Rows from block 9 of the encoder, named by matrix and row number. Each number is 50 + 12 x the weight over its row's rms, rounded and kept within 0 to 99. All counts start at 0. After the name is the row's rms in percent of the matrix's.
# k: attention key (encoder.blocks.9.attn.k.weight, 64x160), inputs 0-159
k.15 098:61 50 50 77 35 57 48 60 34 47 56 49 37 55 55 40 66 51 52 55 51 38 33 74 43 34 56 48 40 56 67 58 61 56 41 55 36 31 60 20 42 51 22 53 61 58 37 61 39 63 38 59 68 49 46 52 60 53 66 30 28 57 33 72 65 40 47 30 74 61 42 62 52 54 48 34 33 64 43 48 47 55 45 60 54 41 61 53 44 63 54 70 47 54 45 47 30 49 42 69 40 66 67 48 48 31 36 82 32 57 37 50 30 74 74 41 56 46 56 56 45 47 36 36 36 45 53 37 24 60 56 52 42 44 48 59 72 45 60 49 66 51 43 60 46 52 41 53 60 32 65 42 30 53 58 49 49 47 49 55
k.16 092:53 37 44 52 45 75 37 40 38 53 39 61 65 38 39 45 77 54 71 45 49 53 33 46 57 52 49 65 31 73 24 39 57 38 45 65 40 46 10 65 56 51 35 50 39 67 65 53 46 55 51 37 61 62 75 40 66 53 61 56 49 53 50 62 40 61 33 45 31 73 56 43 55 59 53 45 36 65 56 53 24 55 67 51 66 54 60 54 33 59 56 61 52 52 52 43 23 56 57 44 55 37 43 44 53 53 44 59 41 41 40 69 50 44 50 51 59 52 59 56 68 56 49 31 45 42 45 56 48 31 24 46 40 38 33 84 38 50 56 64 38 52 37 36 65 33 48 47 55 51 54 44 48 57 79 50 47 45 38 42
k.17 104:46 44 54 39 57 43 52 64 46 46 48 57 51 59 59 20 65 55 49 44 47 58 57 56 39 57 42 13 71 62 68 43 52 28 46 37 61 52 64 25 28 54 59 62 47 42 53 60 34 39 60 52 66 54 59 45 57 61 37 48 46 71 33 37 45 50 60 31 56 39 48 59 47 45 50 70 54 48 46 58 36 38 46 67 42 66 54 58 55 59 44 72 63 48 48 34 44 42 50 76 56 67 60 54 43 53 62 43 37 44 55 75 37 43 37 16 27 56 50 74 55 44 51 48 39 50 51 40 75 68 48 46 56 61 52 38 54 48 51 41 55 43 36 21 39 50 47 40 53 52 66 64 57 51 68 23 61 45 25 40
k.18 095:40 72 56 70 50 51 57 31 55 46 55 41 54 60 42 62 44 79 47 35 47 42 28 80 38 36 53 35 49 58 77 55 52 45 42 57 45 56 49 54 50 47 52 58 94 58 50 43 66 56 59 48 43 49 38 57 55 66 77 45 54 54 46 46 42 36 45 26 34 33 38 62 41 59 57 47 42 61 54 63 47 40 54 56 70 43 48 56 45 44 60 49 52 58 40 43 45 50 67 36 33 47 63 53 54 63 33 44 62 41 73 55 59 53 34 57 44 40 48 41 69 39 40 50 41 40 28 43 64 58 58 57 60 52 42 22 35 59 38 36 43 60 68 40 65 62 42 58 69 29 63 47 21 69 57 47 64 56 57 57
k.19 094:66 67 54 57 57 60 41 39 62 61 47 42 52 57 76 55 48 56 28 66 79 65 69 29 49 56 56 59 49 59 56 47 58 51 29 49 57 49 51 51 28 32 41 13 43 61 38 52 53 51 62 43 49 48 44 64 50 79 40 32 44 34 45 46 30 56 49 47 36 49 62 46 42 48 46 41 44 57 55 35 52 46 43 40 54 34 62 50 44 48 36 43 58 47 27 64 54 64 38 54 71 47 50 33 70 65 46 43 38 44 65 50 58 37 57 62 65 61 49 38 44 37 46 43 56 35 70 37 55 33 58 42 18 50 60 24 52 52 43 46 51 44 36 62 69 62 73 40 47 63 51 64 67 66 58 67 61 55 67 37
k.20 110:44 40 65 35 49 49 43 53 49 42 52 39 52 41 43 55 37 73 37 50 76 54 58 62 49 52 57 39 33 49 52 41 51 63 65 45 58 60 25 55 52 60 41 62 39 37 55 39 48 42 52 66 62 36 64 60 47 76 38 45 52 38 48 55 47 42 37 59 44 63 48 58 65 48 41 61 45 59 41 44 70 52 42 71 40 62 48 39 49 72 44 57 40 36 33 34 63 66 43 29 51 32 72 71 72 54 35 38 57 36 43 51 62 47 48 60 50 33 37 67 67 41 45 45 35 62 52 65 22 81 52 44 59 35 52 69 36 61 44 47 42 60 37 60 31 43 58 61 73 58 48 45 63 53 31 20 36 68 52 56
k.21 091:50 54 68 27 66 47 44 51 50 51 51 68 50 68 73 53 52 39 78 49 51 61 43 57 58 53 41 39 38 47 68 22 74 51 55 66 64 51 67 49 66 62 75 66 53 28 37 37 49 47 37 52 45 40 58 37 44 67 56 60 61 55 59 55 44 49 77 54 72 49 66 49 44 60 51 38 59 38 37 41 45 69 54 33 41 39 38 36 64 44 54 43 61 64 50 40 72 27 52 47 34 48 53 54 51 57 44 58 47 42 54 55 48 49 49 35 45 65 53 43 31 21 76 46 42 61 43 61 60 59 46 47 50 67 52 53 42 30 54 55 34 44 49 38 46 49 59 46 34 31 33 49 80 52 41 48 57 36 80 64
k.22 098:52 40 45 54 59 57 45 32 53 51 45 49 43 62 58 53 50 57 50 51 46 22 53 49 60 44 56 28 56 38 45 77 37 45 57 40 67 69 51 49 39 57 36 16 52 74 46 39 30 45 59 28 42 30 45 52 61 59 81 62 54 59 53 29 69 65 53 47 38 31 52 54 61 55 35 45 64 59 43 58 51 52 55 66 30 27 59 51 43 25 55 62 50 36 52 39 53 66 49 59 75 51 36 39 56 55 37 38 62 54 60 53 69 60 65 57 43 59 60 26 57 53 40 46 65 35 43 54 77 56 47 41 39 47 48 55 65 62 51 27 31 46 61 59 31 51 63 56 45 30 44 38 58 44 33 52 57 49 63 34
k.23 109:50 50 49 54 44 48 50 45 71 54 44 62 63 50 43 67 64 50 26 53 58 66 78 41 59 46 59 63 53 46 46 64 27 71 55 43 58 39 65 28 68 44 37 46 48 55 42 34 34 38 50 56 21 38 45 47 58 54 39 17 60 44 70 50 49 36 26 39 73 63 62 47 44 36 55 52 52 65 57 57 43 55 51 53 50 47 27 45 44 58 71 46 56 39 75 57 64 40 66 48 51 52 50 52 62 41 39 50 57 49 47 31 59 45 26 35 42 62 52 49 38 51 42 67 38 37 35 57 27 38 69 52 46 31 42 51 48 41 52 57 61 71 45 39 55 60 50 56 53 44 77 72 46 24 46 42 54 40 47 75
k.24 095:60 39 36 61 38 61 51 45 37 56 54 24 57 45 68 46 22 44 37 48 69 35 65 25 35 42 32 45 42 54 68 52 58 54 61 59 59 41 39 42 75 56 66 69 54 44 50 31 31 62 51 41 63 52 41 46 44 58 61 44 42 57 28 51 51 72 66 41 35 58 46 45 58 39 59 40 64 41 55 41 42 43 65 44 76 73 47 55 47 48 55 56 52 57 46 48 59 45 42 22 69 51 40 58 47 54 67 35 69 58 48 26 61 36 74 40 51 38 44 57 52 59 67 63 35 53 39 59 62 46 44 60 45 53 60 59 44 66 58 35 70 42 35 51 57 48 54 62 16 56 55 62 41 50 37 57 34 75 58 41
k.25 096:41 39 56 33 58 63 57 71 60 41 52 48 60 37 54 61 79 45 75 32 59 53 55 68 68 51 60 50 52 43 45 51 57 39 41 56 17 53 70 51 56 48 63 66 61 53 37 28 32 36 50 66 56 37 32 62 22 24 46 52 63 43 56 50 75 47 48 47 46 54 63 56 33 54 51 23 44 64 63 31 42 61 52 21 47 35 46 62 64 50 34 49 43 51 63 41 40 36 60 46 36 53 58 37 49 36 65 74 40 57 58 62 42 54 53 51 50 55 54 33 51 73 42 57 29 44 58 56 37 48 54 62 51 41 39 55 51 65 47 68 37 48 58 46 51 70 41 39 48 55 39 55 75 35 70 59 40 43 49 46
k.26 099:65 47 32 61 42 29 19 32 36 38 80 62 59 51 42 53 64 61 47 56 47 44 63 52 32 45 37 34 44 71 38 82 52 74 47 55 36 49 51 61 59 47 44 57 36 49 69 51 53 52 42 37 67 41 46 48 45 62 54 54 55 38 60 25 58 28 54 40 27 42 49 58 61 48 52 64 33 64 52 66 36 43 62 66 35 53 67 21 49 58 42 68 40 62 43 59 49 49 36 64 66 37 58 59 48 53 49 49 40 38 45 41 41 66 50 37 68 48 60 49 61 49 60 56 37 60 53 38 20 63 63 49 55 47 54 39 34 38 67 50 41 53 47 62 53 42 47 76 56 51 48 55 32 67 61 35 57 66 50 51
k.27 095:34 47 74 57 44 51 41 70 57 50 43 47 52 48 57 52 56 70 45 51 29 61 49 40 49 30 49 56 53 47 58 32 46 42 62 67 57 67 52 54 59 38 43 69 49 63 37 32 34 46 58 31 43 53 44 59 25 66 50 37 57 43 27 38 84 58 51 51 48 50 40 62 64 56 65 54 70 36 36 52 54 34 53 29 52 41 48 74 13 74 68 66 46 40 45 47 62 54 66 49 59 62 49 59 51 60 65 55 52 46 62 61 55 30 48 57 52 42 51 45 58 48 52 48 23 49 74 37 56 51 48 45 57 54 39 65 35 35 59 16 60 45 65 54 53 53 47 33 37 70 45 38 56 53 61 52 48 44 69 41
k.28 102:63 53 34 41 51 45 47 70 48 31 41 49 51 62 52 37 63 53 71 39 36 39 35 37 67 71 52 36 62 36 68 45 72 62 42 35 61 54 49 53 38 52 67 36 24 65 49 71 54 36 49 60 46 65 51 32 41 51 33 56 51 55 62 47 29 74 36 57 62 31 31 58 34 42 50 78 43 38 71 60 49 48 38 27 48 53 66 45 49 35 50 57 44 40 57 37 39 39 27 25 51 56 45 52 51 47 52 52 45 33 40 56 63 34 45 43 39 46 43 44 52 55 62 30 60 49 54 31 54 48 63 49 43 49 35 39 55 58 51 48 46 43 51 57 53 71 67 64 44 64 51 58 55 68 25 48 67 57 23 29
k.29 102:65 56 53 39 49 39 57 47 76 67 58 53 57 51 53 47 72 37 50 74 52 64 64 44 48 42 57 65 64 55 47 43 32 55 32 52 58 53 27 54 50 43 41 69 41 62 58 55 47 36 36 49 44 47 52 47 41 56 38 38 46 51 65 36 33 41 64 47 52 52 56 45 44 39 62 43 68 54 50 38 41 42 54 67 30 72 52 42 75 39 59 58 28 50 51 62 38 57 62 70 57 56 42 59 49 42 40 62 49 64 30 45 28 37 43 34 27 55 38 48 73 17 42 40 39 45 56 53 41 41 51 49 49 46 53 73 65 36 63 78 47 46 61 34 48 59 46 53 29 46 64 59 45 63 54 20 64 46 42 83
k.30 102:63 71 54 66 47 47 60 57 44 56 63 38 54 50 45 53 43 67 56 62 41 65 63 26 69 65 59 31 55 45 58 43 56 38 53 47 38 56 39 54 59 55 55 44 41 40 40 62 33 36 37 46 56 42 56 37 68 23 52 63 48 57 42 45 62 62 30 46 32 42 60 39 48 51 68 68 62 33 63 56 59 37 41 42 53 39 50 67 50 63 65 24 48 51 48 42 38 64 50 76 56 66 29 50 39 68 76 58 44 58 69 47 52 47 66 79 27 70 42 45 44 56 36 43 39 32 48 27 45 46 62 59 38 28 66 57 58 31 34 67 48 47 64 47 41 54 58 48 31 48 38 34 40 54 51 62 39 47 44 65
k.31 100:57 56 50 55 33 37 31 65 74 57 55 40 46 50 47 37 65 61 62 30 40 51 68 37 33 50 52 52 40 47 66 57 53 43 48 52 65 48 45 50 30 49 49 50 59 40 51 60 69 59 41 45 24 37 33 62 52 51 44 51 50 58 30 54 51 53 44 53 61 28 58 66 35 53 43 34 60 47 38 54 50 70 66 48 38 30 61 48 51 52 66 43 51 31 61 46 59 47 59 60 41 37 51 45 44 75 89 67 34 45 35 70 45 73 56 52 67 45 46 31 55 51 48 44 53 49 43 52 54 47 63 45 51 35 75 51 39 37 65 18 64 22 58 46 61 67 36 36 57 57 44 35 51 56 42 44 43 37 76 69
k.32 109:42 47 54 41 40 40 68 61 40 72 53 48 41 50 52 58 60 54 51 45 47 38 58 36 57 45 68 48 62 48 56 56 33 51 50 54 49 54 50 59 56 42 32 45 50 56 61 67 73 45 35 63 43 52 45 36 73 62 41 58 42 62 65 50 51 40 75 59 59 40 24 61 55 35 60 51 41 52 57 58 26 76 73 65 69 57 33 40 50 50 68 75 28 18 50 40 57 30 47 62 52 53 27 61 35 38 44 33 71 55 56 50 43 69 60 51 33 49 39 45 67 50 47 54 56 30 43 68 35 48 42 29 47 53 47 40 64 46 54 39 60 46 38 29 60 30 56 56 47 62 39 34 51 34 34 58 50 25 54 52
k.33 099:48 57 57 45 28 34 60 54 32 56 39 51 42 54 59 48 61 22 65 39 69 57 66 46 61 69 31 41 34 65 53 51 52 51 50 54 49 47 62 57 56 39 67 52 38 75 60 44 63 48 34 42 44 39 36 73 35 38 42 58 46 24 64 67 47 38 73 34 55 48 56 52 69 41 43 59 74 62 58 42 49 66 48 54 56 57 58 35 28 40 59 52 52 33 60 51 66 71 48 55 43 15 45 59 44 38 66 59 50 53 31 57 22 58 58 49 65 52 65 51 61 54 43 58 52 69 55 58 33 39 55 54 39 21 42 49 44 62 39 73 41 45 42 49 61 61 40 40 43 57 50 67 44 40 34 35 57 41 59 53
k.34 105:38 43 45 50 46 48 49 60 36 53 44 20 45 40 31 47 38 56 52 40 76 45 62 45 58 56 49 63 41 29 60 42 55 60 59 62 61 66 68 45 56 58 61 52 58 53 54 33 53 41 29 47 44 58 37 53 49 55 40 38 49 67 32 53 53 62 54 68 50 56 46 39 52 65 54 43 49 50 49 35 38 46 31 46 68 67 47 45 27 21 76 75 34 57 72 45 49 61 53 37 45 44 65 51 50 55 36 27 49 44 35 35 58 68 60 48 50 52 36 44 46 69 51 43 47 80 45 64 25 35 35 68 67 40 32 61 48 62 58 49 52 21 57 62 45 39 61 55 55 56 77 58 44 65 47 65 44 55 35 60
k.35 099:51 41 34 73 66 49 22 58 54 55 35 61 37 47 39 47 34 59 48 73 62 58 39 64 48 58 48 31 40 35 57 56 68 56 43 33 84 44 75 40 40 62 56 36 63 39 59 66 26 41 60 40 34 36 38 40 51 43 62 62 59 50 40 58 56 68 53 45 61 48 52 53 50 42 48 53 28 47 46 59 51 70 59 20 40 45 51 31 48 56 43 33 45 33 25 47 52 36 42 43 29 56 41 28 52 50 44 52 43 31 41 64 46 52 58 42 64 82 37 40 46 51 63 40 49 60 62 51 55 52 64 54 59 60 63 43 40 57 72 64 68 38 47 52 49 55 60 38 39 63 57 54 47 46 64 76 55 46 45 58
k.36 104:51 58 60 53 64 53 62 46 55 53 41 74 51 52 46 54 72 36 46 49 56 52 59 42 33 59 59 29 60 38 38 51 29 49 33 56 36 57 47 60 58 26 44 58 65 34 53 45 50 25 35 58 59 46 63 53 53 43 42 42 45 44 21 54 49 47 56 48 39 40 70 41 51 58 64 52 60 46 49 45 47 35 63 63 43 48 51 70 69 40 56 47 44 47 56 37 32 65 70 48 57 40 45 26 75 54 77 71 32 39 44 40 54 43 71 72 58 62 39 27 76 47 43 38 61 45 22 66 75 66 68 68 55 57 53 51 52 44 45 55 56 44 52 32 73 46 53 47 44 64 47 33 59 45 61 40 44 62 46 65
k.37 104:46 50 41 52 52 52 69 41 46 47 42 43 39 47 40 60 51 61 54 64 46 39 60 55 34 48 50 67 38 51 37 34 38 36 47 44 65 16 69 52 42 41 32 62 50 38 57 71 42 48 61 64 54 32 42 57 48 57 21 48 55 58 37 68 59 58 56 32 51 50 59 77 33 59 56 55 50 37 50 55 44 59 65 58 75 41 50 59 45 51 44 53 71 49 75 58 54 43 38 33 57 37 47 51 47 46 53 31 59 34 59 43 49 44 60 59 80 71 41 49 32 56 68 40 45 37 67 51 28 53 30 61 44 71 53 64 52 48 42 44 23 51 41 32 40 31 68 64 36 54 76 39 46 39 47 48 57 35 68 54
k.38 096:46 62 58 25 81 51 55 63 30 50 55 40 44 52 39 52 35 37 60 67 34 62 44 41 59 37 43 38 54 40 70 56 54 48 44 47 44 41 52 37 85 61 73 56 37 34 50 47 32 55 46 76 45 47 53 47 50 35 64 46 57 36 52 63 66 45 41 32 70 58 49 65 64 46 34 38 50 48 44 46 51 77 48 50 40 36 48 75 47 50 26 50 77 34 45 34 38 60 51 61 53 64 28 66 77 47 44 53 33 51 55 53 69 46 63 49 58 64 41 30 64 35 60 38 43 36 40 48 37 54 52 62 34 38 52 54 43 40 50 54 55 54 43 70 39 72 41 63 49 37 45 51 34 57 46 41 58 55 48 58
k.39 108:73 67 38 39 20 51 45 51 51 62 43 41 54 59 61 69 62 44 37 50 27 52 48 69 24 63 61 45 48 45 70 50 50 42 62 39 54 49 48 48 50 50 52 21 51 46 31 73 56 29 62 34 36 58 48 53 41 47 42 60 59 47 35 45 41 57 68 49 73 66 21 32 57 65 46 41 55 34 54 57 60 36 37 72 33 41 58 60 42 72 47 71 45 53 34 34 73 79 53 38 54 70 61 48 51 55 35 57 53 54 54 58 68 52 59 52 42 53 67 56 57 43 52 45 58 46 35 42 65 39 54 64 22 45 52 70 52 64 62 52 55 39 49 36 55 32 48 47 51 41 31 45 65 59 47 54 43 42 56 54
k.40 100:62 54 42 40 56 34 60 55 72 59 65 57 49 51 30 40 37 34 53 36 55 45 71 45 26 53 47 55 51 46 51 58 29 42 49 60 66 61 46 46 54 50 23 50 61 42 52 64 71 37 53 46 38 68 48 51 56 63 69 64 50 58 55 64 47 29 50 36 40 60 38 49 51 61 64 59 52 32 57 50 60 62 50 60 56 48 43 61 61 64 67 42 56 46 40 16 75 55 58 39 21 46 22 67 45 49 50 45 49 51 49 60 51 27 38 51 40 53 23 38 42 49 33 40 42 49 38 44 80 50 43 42 44 69 53 49 41 32 42 58 30 41 56 39 40 53 56 56 51 55 85 52 64 31 42 52 46 40 38 33
k.41 100:57 57 58 33 61 48 47 51 46 57 80 64 67 56 49 54 79 50 44 39 49 45 68 48 42 62 36 63 34 55 70 43 54 58 47 37 42 51 56 75 69 37 48 33 64 50 47 58 36 48 45 47 31 64 50 48 34 37 58 34 62 66 69 53 50 60 37 35 43 50 47 60 34 70 47 47 71 69 60 48 51 69 52 60 52 42 25 48 22 47 27 51 54 57 46 36 85 52 53 14 60 38 57 53 41 47 34 65 30 46 50 51 56 50 73 61 64 46 32 21 49 37 43 43 59 60 62 52 52 25 55 53 53 54 46 48 44 54 57 53 56 58 36 50 43 36 62 62 54 55 40 47 69 40 45 44 51 36 56 53
k.42 094:50 41 49 38 70 62 56 57 60 44 54 24 63 59 48 66 69 68 57 45 26 65 71 46 19 57 65 52 47 30 46 49 59 41 50 66 29 32 36 58 47 55 50 36 45 30 50 52 49 56 47 52 56 70 38 40 37 55 39 51 41 46 46 42 44 66 45 50 35 54 53 79 42 37 75 37 66 55 59 70 49 47 36 56 49 37 22 48 43 52 60 65 42 56 67 41 27 48 56 54 67 50 47 79 31 49 57 57 53 35 62 42 55 63 59 59 44 50 39 52 43 57 56 43 52 39 28 62 66 50 42 62 38 33 48 38 62 62 27 30 67 38 38 43 32 51 66 67 47 32 53 52 40 40 64 54 55 57 45 47
k.43 102:53 40 44 48 41 64 40 54 60 40 25 39 30 34 65 44 47 52 47 51 44 40 52 51 44 46 56 57 57 64 39 56 67 65 54 70 47 55 73 59 41 66 33 36 43 61 37 54 28 47 59 62 27 57 51 43 64 57 61 40 67 54 38 58 74 46 43 40 51 38 48 61 47 59 51 73 62 47 54 67 33 59 32 45 52 40 46 41 51 40 69 50 38 48 55 31 48 56 59 66 39 40 52 52 40 66 53 50 61 42 42 60 37 26 18 36 22 43 23 44 68 41 44 40 66 41 25 46 50 66 53 36 50 38 55 50 51 45 45 69 41 54 53 46 38 48 54 66 54 86 61 38 42 65 47 62 73 53 41 64
k.44 091:59 51 44 38 79 69 66 54 66 51 56 64 26 41 39 43 37 43 51 45 70 59 57 51 50 48 66 66 43 52 59 53 40 54 39 51 54 50 60 50 44 60 51 45 46 58 46 54 56 43 40 56 30 42 66 70 49 44 30 60 38 28 64 29 60 15 48 54 72 40 62 40 42 48 57 36 52 32 36 47 60 37 42 53 41 47 37 52 64 48 59 28 50 58 63 47 41 65 76 36 35 41 73 55 40 51 54 59 32 52 39 49 49 27 31 53 52 68 52 42 45 71 45 45 57 76 43 48 58 58 48 54 73 55 55 47 57 68 52 66 58 50 52 37 49 49 35 42 60 50 61 63 57 09 46 41 64 36 64 60
k.45 093:43 43 37 66 66 44 44 48 37 33 52 69 56 50 67 55 64 57 50 49 42 45 46 35 39 47 75 44 49 48 41 49 48 61 67 41 66 46 37 31 70 50 71 52 27 49 63 44 57 41 41 36 62 52 52 37 43 54 54 41 60 74 52 58 37 51 32 49 44 56 49 38 62 67 44 44 53 72 34 40 68 68 48 57 26 47 49 33 40 40 55 58 63 77 62 57 66 62 48 29 58 61 47 51 55 63 29 54 28 55 38 37 50 54 47 26 58 57 49 57 31 46 85 55 32 45 49 41 37 57 44 37 39 42 32 46 38 62 62 62 41 41 78 54 31 65 68 55 58 42 36 41 63 63 33 50 66 60 55 49
k.46 104:41 26 46 44 60 59 56 54 52 47 44 59 65 59 49 69 61 39 49 32 60 40 22 42 41 61 42 53 42 31 49 53 51 38 35 54 57 64 43 48 74 31 45 50 53 59 66 51 49 31 59 23 53 57 40 47 55 47 50 53 65 36 59 46 54 44 61 34 79 44 53 57 54 64 52 45 83 41 32 49 36 59 43 41 69 53 38 56 62 79 61 66 60 60 40 51 40 48 37 47 81 47 52 55 39 39 56 47 69 44 44 45 38 48 31 61 47 72 42 61 37 34 46 50 62 35 43 41 44 47 37 51 51 59 59 58 31 52 51 54 41 33 38 39 72 46 63 53 74 23 50 64 36 53 59 52 28 72 64 53
k.47 096:47 43 49 50 62 62 74 41 41 53 61 63 43 24 58 46 83 64 58 61 57 42 54 22 46 49 36 69 54 56 64 38 56 36 42 56 44 55 62 51 39 54 44 33 56 47 47 42 67 52 62 50 32 46 65 29 66 53 59 35 66 47 46 44 53 33 46 54 57 49 51 58 37 46 63 57 25 59 47 61 47 41 28 49 81 64 23 35 44 47 53 29 58 20 51 25 45 42 35 63 31 46 56 67 60 44 46 50 35 41 55 40 32 46 49 33 51 39 58 49 21 41 60 63 23 50 44 57 30 54 54 56 58 55 57 58 54 42 58 55 59 56 55 49 38 34 67 63 54 49 46 77 52 53 55 61 63 58 48 42
k.48 105:31 34 55 58 36 44 41 35 52 38 36 42 51 57 56 44 37 36 51 51 73 45 31 44 83 45 51 70 38 76 64 26 64 47 39 50 47 60 28 48 55 67 50 73 37 46 52 51 45 58 31 38 47 55 43 37 53 55 67 33 59 41 73 71 65 40 42 47 61 23 51 38 58 55 33 63 60 45 52 50 59 52 47 50 75 27 53 58 50 43 43 41 57 52 56 55 40 44 61 43 43 49 57 41 56 57 49 51 45 45 34 58 52 45 44 50 59 62 48 38 43 32 46 46 46 50 47 62 52 22 44 82 47 48 47 39 58 49 58 71 36 80 62 63 43 71 72 42 48 35 30 48 60 77 41 60 51 47 47 57
k.49 096:50 69 60 64 63 53 52 10 61 52 48 55 64 42 58 39 54 48 60 61 41 48 46 55 42 50 29 63 56 49 49 53 39 61 26 37 59 53 40 53 70 50 57 54 21 76 50 57 52 43 42 39 56 56 58 41 50 33 66 58 64 37 54 58 50 35 35 58 66 72 51 71 37 38 38 52 42 48 68 32 58 65 38 42 46 72 56 45 66 46 31 38 30 45 46 36 67 59 62 36 28 39 65 39 58 38 32 30 21 54 38 53 48 56 43 60 64 47 54 56 41 72 58 60 62 64 61 45 58 56 42 62 56 43 42 45 55 77 61 33 51 42 66 36 57 59 38 50 65 64 51 51 39 61 35 61 47 50 51 52
k.50 097:63 61 70 42 40 51 58 46 53 62 58 49 51 50 54 57 47 45 46 53 44 68 43 29 57 66 31 57 63 49 70 49 55 55 42 29 64 39 43 49 37 70 35 58 46 58 61 38 42 53 53 34 37 30 62 55 55 47 33 51 47 55 45 49 38 66 30 16 51 52 54 64 34 76 77 76 70 53 37 48 37 50 55 42 43 47 56 44 22 67 57 55 52 36 40 53 55 40 49 80 52 46 40 47 55 51 39 45 42 52 48 41 51 29 49 61 48 47 50 47 47 43 65 26 59 40 61 48 34 44 46 73 39 40 39 51 79 56 58 51 61 66 71 66 28 63 54 41 50 43 64 44 39 34 35 27 61 61 49 31
k.51 093:30 28 34 71 43 54 55 68 62 52 33 62 37 58 55 57 51 46 64 41 45 75 49 60 78 29 42 52 55 36 55 48 45 43 50 60 57 54 40 54 44 39 62 35 54 44 19 45 40 44 44 49 46 64 52 38 64 43 56 43 40 48 29 55 73 62 70 75 38 37 49 36 46 63 31 42 41 51 44 28 46 36 51 42 53 58 55 58 40 59 65 23 46 65 60 63 54 49 44 59 37 47 61 58 42 45 64 43 76 39 37 61 43 60 30 43 48 58 59 37 52 53 47 75 46 63 41 54 42 48 56 46 30 35 68 66 57 38 69 51 49 65 47 53 48 62 61 33 79 53 38 42 32 33 66 39 52 40 53 61
k.52 095:65 62 69 53 58 39 63 58 81 43 37 48 51 43 71 63 41 45 60 45 37 42 43 51 52 42 63 50 42 31 29 59 41 55 48 47 50 35 50 34 49 46 47 52 25 63 53 39 35 25 38 29 34 39 44 57 51 71 62 53 52 44 55 73 45 53 26 37 62 39 53 19 47 60 51 34 33 22 65 54 48 58 38 60 16 51 77 49 44 66 66 42 31 51 48 52 49 57 52 49 52 32 43 35 75 56 38 54 40 35 55 55 74 54 41 57 43 67 62 61 66 60 63 61 66 40 46 52 39 50 69 70 61 45 58 48 46 53 47 53 48 50 49 25 52 62 61 55 56 39 56 57 47 47 49 40 49 45 57 61
k.53 094:43 44 48 65 50 50 36 71 68 54 66 68 47 52 54 35 55 60 65 45 40 55 42 66 59 58 59 28 63 57 36 63 55 51 56 48 33 37 67 35 51 67 37 57 36 47 58 47 59 54 72 39 39 49 42 57 66 48 52 55 29 63 47 45 57 27 62 53 49 69 38 48 64 26 39 58 71 36 48 49 67 48 40 32 56 28 35 48 63 33 72 56 38 50 57 71 29 44 45 65 52 39 46 33 58 48 39 45 28 51 71 69 46 74 34 49 41 49 38 56 37 48 54 16 45 61 44 31 46 47 61 50 70 74 62 54 66 50 55 37 56 51 50 44 51 48 32 53 58 50 69 48 23 50 44 44 47 41 44 43
k.54 102:67 77 55 70 46 60 63 42 41 55 35 60 32 68 38 72 64 47 53 57 53 49 61 37 34 49 41 40 39 67 43 41 51 58 57 40 67 51 37 47 39 45 54 62 38 66 41 36 55 38 62 44 48 44 52 43 66 53 50 32 56 66 43 53 33 48 68 45 71 52 43 46 46 55 35 63 23 48 27 54 46 38 29 71 57 75 37 32 39 45 61 35 50 35 58 52 57 68 30 50 57 55 69 57 30 58 51 33 63 45 61 47 34 55 31 43 37 41 32 42 52 53 39 58 38 75 70 43 43 54 41 44 37 69 55 72 34 52 65 60 47 44 42 38 57 53 46 34 42 78 35 49 62 38 36 51 60 51 43 48
k.55 100:42 50 50 47 57 35 39 41 39 34 82 49 57 66 64 59 53 56 42 55 32 50 50 52 51 55 53 51 72 40 40 63 47 51 49 68 35 40 56 53 55 41 44 48 75 65 62 54 53 29 41 52 45 62 43 61 52 49 49 55 50 53 52 33 67 30 48 50 69 49 33 29 35 65 69 40 73 48 42 46 59 59 52 60 54 45 43 44 67 44 79 60 62 56 67 51 33 60 36 63 62 59 52 59 53 41 52 64 39 32 45 50 72 31 48 36 49 59 52 52 63 43 50 08 34 26 27 40 60 35 63 47 60 40 73 45 41 44 37 56 46 62 65 50 40 46 61 27 45 57 56 37 36 46 43 40 43 25 57 39
k.56 105:48 31 38 54 49 44 34 45 35 52 82 42 21 59 46 59 49 46 74 52 46 51 50 35 38 35 67 62 44 41 61 53 41 52 68 46 42 59 77 63 32 27 46 49 68 62 60 40 54 63 63 57 62 39 53 59 46 38 35 42 38 58 45 53 57 57 53 69 54 67 57 66 45 36 60 37 63 40 49 54 57 35 53 61 50 62 43 41 67 48 69 54 59 40 49 43 49 45 39 50 72 54 14 40 51 51 41 50 62 61 35 34 48 72 56 50 42 24 49 54 66 45 34 52 45 44 49 42 31 57 34 16 63 53 51 56 42 50 38 48 57 54 63 76 56 54 50 63 37 62 28 35 50 61 55 29 43 54 62 38
k.57 103:43 61 49 58 34 65 43 47 55 56 38 50 56 62 65 72 53 40 29 57 54 51 39 40 57 53 41 65 55 54 32 26 54 68 68 51 79 63 53 39 37 33 31 52 63 66 56 27 50 49 54 38 35 62 65 56 66 35 63 41 39 55 55 34 59 59 54 47 71 59 47 52 41 44 43 45 51 52 39 48 38 30 61 55 61 50 59 54 81 51 76 44 46 51 65 56 49 64 47 57 65 46 57 53 44 43 28 47 40 44 53 26 43 43 33 59 48 50 41 40 25 31 25 32 49 59 74 33 65 40 42 24 65 37 35 65 44 33 60 56 47 50 35 35 51 60 50 48 61 61 63 45 48 50 53 36 59 41 62 69
k.58 095:53 60 37 64 49 49 44 27 48 60 66 27 49 63 61 47 77 63 52 46 29 55 58 39 47 37 60 46 49 48 50 75 57 52 48 31 44 36 37 53 55 36 66 43 54 52 28 44 32 57 57 56 62 37 49 49 71 45 56 24 43 62 60 45 43 34 54 34 49 65 58 57 70 53 30 41 44 43 42 55 31 51 46 61 60 54 24 38 57 61 60 50 65 71 35 60 59 39 60 56 52 63 52 41 29 48 55 62 52 69 46 42 24 80 34 71 38 49 54 40 37 58 40 64 63 52 33 46 30 44 59 23 31 74 56 50 64 62 49 55 55 60 61 56 39 54 52 42 48 44 45 45 40 45 65 48 27 37 48 42